A small spectrogram enhancement model, trained from scratch: arch unet, 11.2 epochs.
Rows from block 9 of a small spectrogram enhancement model, named by matrix and row number. Rows with one number belong to one channel. Each number is 500 + 40 x the weight over its row's rms, rounded and kept within 0 to 999. All counts start at 0. Numbers have three digits each. After the name is the row's rms in percent of the matrix's.
After each channel's rows are labels from the 100 clips, of 14976, where the channel reaches its highest value: "responds to" is what is common among them. Only what is clearly more common there than usual is listed. The data: simulated modem signals in the audio band.
# convs0: first 3x3 conv (model.decb.0.1.convs.0.weight, 96x96x3x3, standardized in use, each kernel summed), inputs 48-95
# convs1: second 3x3 conv (model.decb.0.1.convs.1.weight, 96x96x3x3, standardized in use, transposed, each kernel summed), outputs 48-95

convs0.73 105:512496482499522506365509442471477440519431536496523494507421448477489508497521548537512518514493478509455524514451503522413527498525573534524481
convs1.73 096:504527506567594469512520488417578481531456529401544519570474450527497599499521459514465542526520480444492582489473561505507446520487518501541574
responds to: frequency hopping; carrier: 4.5 to 5.5 kHz

convs0.7 128:512414503463441521411558451522507499535476422467525436455448442467473453501557530493518534504469550540489498534495486588441508491542519482534461
convs1.7 118:540549466566557431514431504491499444505482521482501509527487500469521454517507494492502513526584494475498587458539518496511465539443536497487555
responds to: carrier: 1.5 to 2.5 kHz; frequency hopping; 800 baud

convs0.47 101:532517450486542516423477481489539445471422507532494528513472480446530517474497554568484556492506538425478489506541481454444499544442486499583437
convs1.47 072:507449526462535377441541559521540552460498486429456542524485533491476543479529490531450520589432524519520483493494481426587509537510462545463535
responds to: burst; carrier: 1.5 to 2.5 kHz

convs0.13 106:540451486514513498441525464534528534471501455480538460509478453437472479485510544486523506490509556532398496538447491558473507514489513556534404
convs1.13 101:501549542532518451502432525528443436527465547523506507528559512504467489501498594533484483508526526444478485518557519429573493506461485512531490
responds to: strong noise; frequency hopping

convs0.74 078:580510441563512463404530529567550493481446445490519437533504538448461510515484541512451575511541527518446485501553507448409494515508492545559518
convs1.74 072:493482424407443477532494463584452512471492490463488561488576535509494555470462511496527440478494527488587473482556467463458486503530469485490487
responds to: strong noise; carrier: 1.5 to 2.5 kHz

convs0.67 116:497431472475439505465493466518559534467471513516535485515506544479504503506476436504452494470485519511446449514459466576475498445481403527497453
convs1.67 125:533527515514542540525516487457491486495496510508504493511578416523458553439423561521534381518466523502492484480540493456440497530519474494448520
responds to: burst

convs0.59 064:503452492500562460462438437428544429509479528515449443455466540516476509496530580555476513498581505415480483515437514557442506526451515461514466
convs1.59 059:425432521514502538545544517510534429491451481508420526419491508476518452528488453525538465486507444570484498517502549502481548436488519469490458
responds to: burst

convs0.29 088:550475460497530531355473510514505510511404464520523468539466551438494510477536540548487535503520548471472528465529480502347503494520554436562535
convs1.29 107:532514590511511459482592491528477530500548473529508545484531529498521502436531453468484455510518448491544492397544498506576478527500443437468576
responds to: carrier: 1.5 to 2.5 kHz; 800 baud; frequency hopping

convs0.51 132:506509474476496486456538427471503546391489521456482540549566510545526503512466480485488490466527524494433420511516432457438502514565531532527522
convs1.51 104:516494524525515453520503527506464449520460493608471492514475494474466559499540520510512405556524529517507516496565531470579490513571520475445565
responds to: burst; fading

convs0.78 071:545448487560528428424486536505439456475461425513473432529526512484489481471481577534457518459546497499494470481514467414436544451499507559534480
convs1.78 084:491464433530514514438439500572480557524472491501465578473540526460508464554516505534518487506538578508515530544529503515461448448441538539495582
responds to: carrier: 1.5 to 2.5 kHz

convs0.53 110:537571496524535448474508454469496558462543538464519492550512489491518459475482506526452504427552556455482438514508480444435483556485471578526471
convs1.53 116:497505487523496484470506550539464497453498486576440487508543507517468499500494546472552402534520488579477484525532425411501455512526474532394493
responds to: burst

convs0.95 106:476553511557588496462511505495532464503438570488475518504489417429497451485550522472557458572516517496491504577474530540469465578469564480476421
convs1.95 092:545473494521544465475467515495514588554467503453522473553431542553503557528505527524457513544446471466472567540458521457510524467470491593445489
responds to: frequency hopping

convs0.44 089:516511498539516425446514476557452525486488495541523466568494519439494517498477525517412487493537499462461520464483510467478473483541543617561571
convs1.44 099:488511493426470504549502488463505512452536485511526567504542476563472546455436541487498478520448462479566437472473400487538421532550418445482465
responds to: strong noise

convs0.33 086:573500467486514538426518459494556519498439446469552505536489454495536510470504543516514571500469545494518521466599505523404530504480490440563463
convs1.33 088:467506485449512471457559437531398530475504530541473521476493495448515509502520496497462492506537466554509462530524509497469505488542519545543545
responds to: strong noise; carrier: 1.5 to 2.5 kHz; 800 baud; frequency hopping

convs0.10 078:573497493511452517484519483475512521535480411532548477531495461529480509491578581550557524507491543542507515494574510509427533515520529513574437
convs1.10 087:553505471535528471505519481502402537507517481549525479532489471436480472520498481458480504502563472510534502529533493527498450514472489508558543
responds to: carrier: 1.5 to 2.5 kHz; 800 baud; frequency hopping

convs0.0 107:563453488482498541470551525495553522559503427510524479517476465461428494478558531457528509496450585541508502508580522517417466501567474470497499
convs1.0 089:545513542489547538534555528572407537512509472508519493526600497488433518490493487462546474496510518513548451453616467427541510440491465439468588
responds to: carrier: 1.5 to 2.5 kHz; frequency hopping; 800 baud

convs0.27 086:528461437470507539421479447474460475465410572450524525473534611509483474469500529552440568476482499430432486511512486471448515469520515423568488
convs1.27 074:517499425532452540466514509567490481496535493497458543529523493448535561516479531472569486494472506536427550485512525536478533527463522393518530
responds to: burst

convs0.1 092:505400463477493455463538506502529542524473491445505488496518594494499480520493495535473511481455521655447508524520462497435497440432474532524458
convs1.1 093:518579484444513522535508463474411501486485492537562531561525487444484518499433529535506511535510584468574475497481456482509467507534544485473538
responds to: burst; carrier: 1.5 to 2.5 kHz

convs0.75 131:559503518535525577447526525535545514542495466504568503545492487484470503499500528496561540511464560558491500502611512514472520497498496489544409
convs1.75 192:515514532525513507479568509579391461478498472591530486523526495487491506500514470470456508510512508567501433476530520478539518496544503490534516
responds to: carrier: 1.5 to 2.5 kHz; 800 baud; frequency hopping; modulation: OFDM

convs0.91 065:520490467519522488380468498474497495510425475526481424499449485496528494537512573528480545513576450453485540483514476475380467487526544515609474
convs1.91 074:462466522540533515520493435504537495557566511490468468487518500535553531482501393464465481511526485556502493493475404485509469490512542532507568
responds to: carrier: 1.5 to 2.5 kHz; frequency hopping; 800 baud

convs0.25 097:567485459486491601395459503499499479562466488499551471540490534473485523498513558524518528472498548522501510476540472530393512489501522393572439
convs1.25 136:548508526553514507464558522578454446488484484546482498500489493476523493464572474479474508518541512510505485489517545481542484500485488462519529
responds to: carrier: 1.5 to 2.5 kHz; frequency hopping; 800 baud

convs0.5 089:516506463524495491465583486527515526458497475560540509516506496436516493536467527525502497524467552582530516498582506506500533477465488621541487
convs1.5 125:578507506490531462540472534492427549459530510537569527571540468463462476502443551516506505491498543517549458461512447492455455521515516523518494
responds to: carrier: 1.5 to 2.5 kHz; strong noise; 800 baud; frequency hopping

convs0.71 100:481485495527431439513508441526480567542472487510522433563485493466537491485443542547481492497472469499492415469523459476499512508481485558517490
convs1.71 111:546523535516504555504565478510531512509473451539533488530546413464505530459513485483563509536502508540463505450538500486453466508454538485515462
responds to: burst; fading

convs0.8 106:532492514507528499415536431476567527497495471526524496535520433419494466425504522501525564462472567522456465505531501543458498554460432514527408
convs1.8 099:514508492492536401475478487522412488494448529539519505541537496472463506532451538504523491520550579517494487500590496413494525558458418552490496
responds to: strong noise

convs0.15 083:510487485516474555421550486470523471533505492518488459510465464453451468518490570516574515429504498580449548576470490479467518465473511568497431
convs1.15 076:528534503540548437533463461493434476500473518540560513516565501529506472603485504557517542498569586443523500530494480504501481507480545543561544
responds to: burst; carrier: 1.5 to 2.5 kHz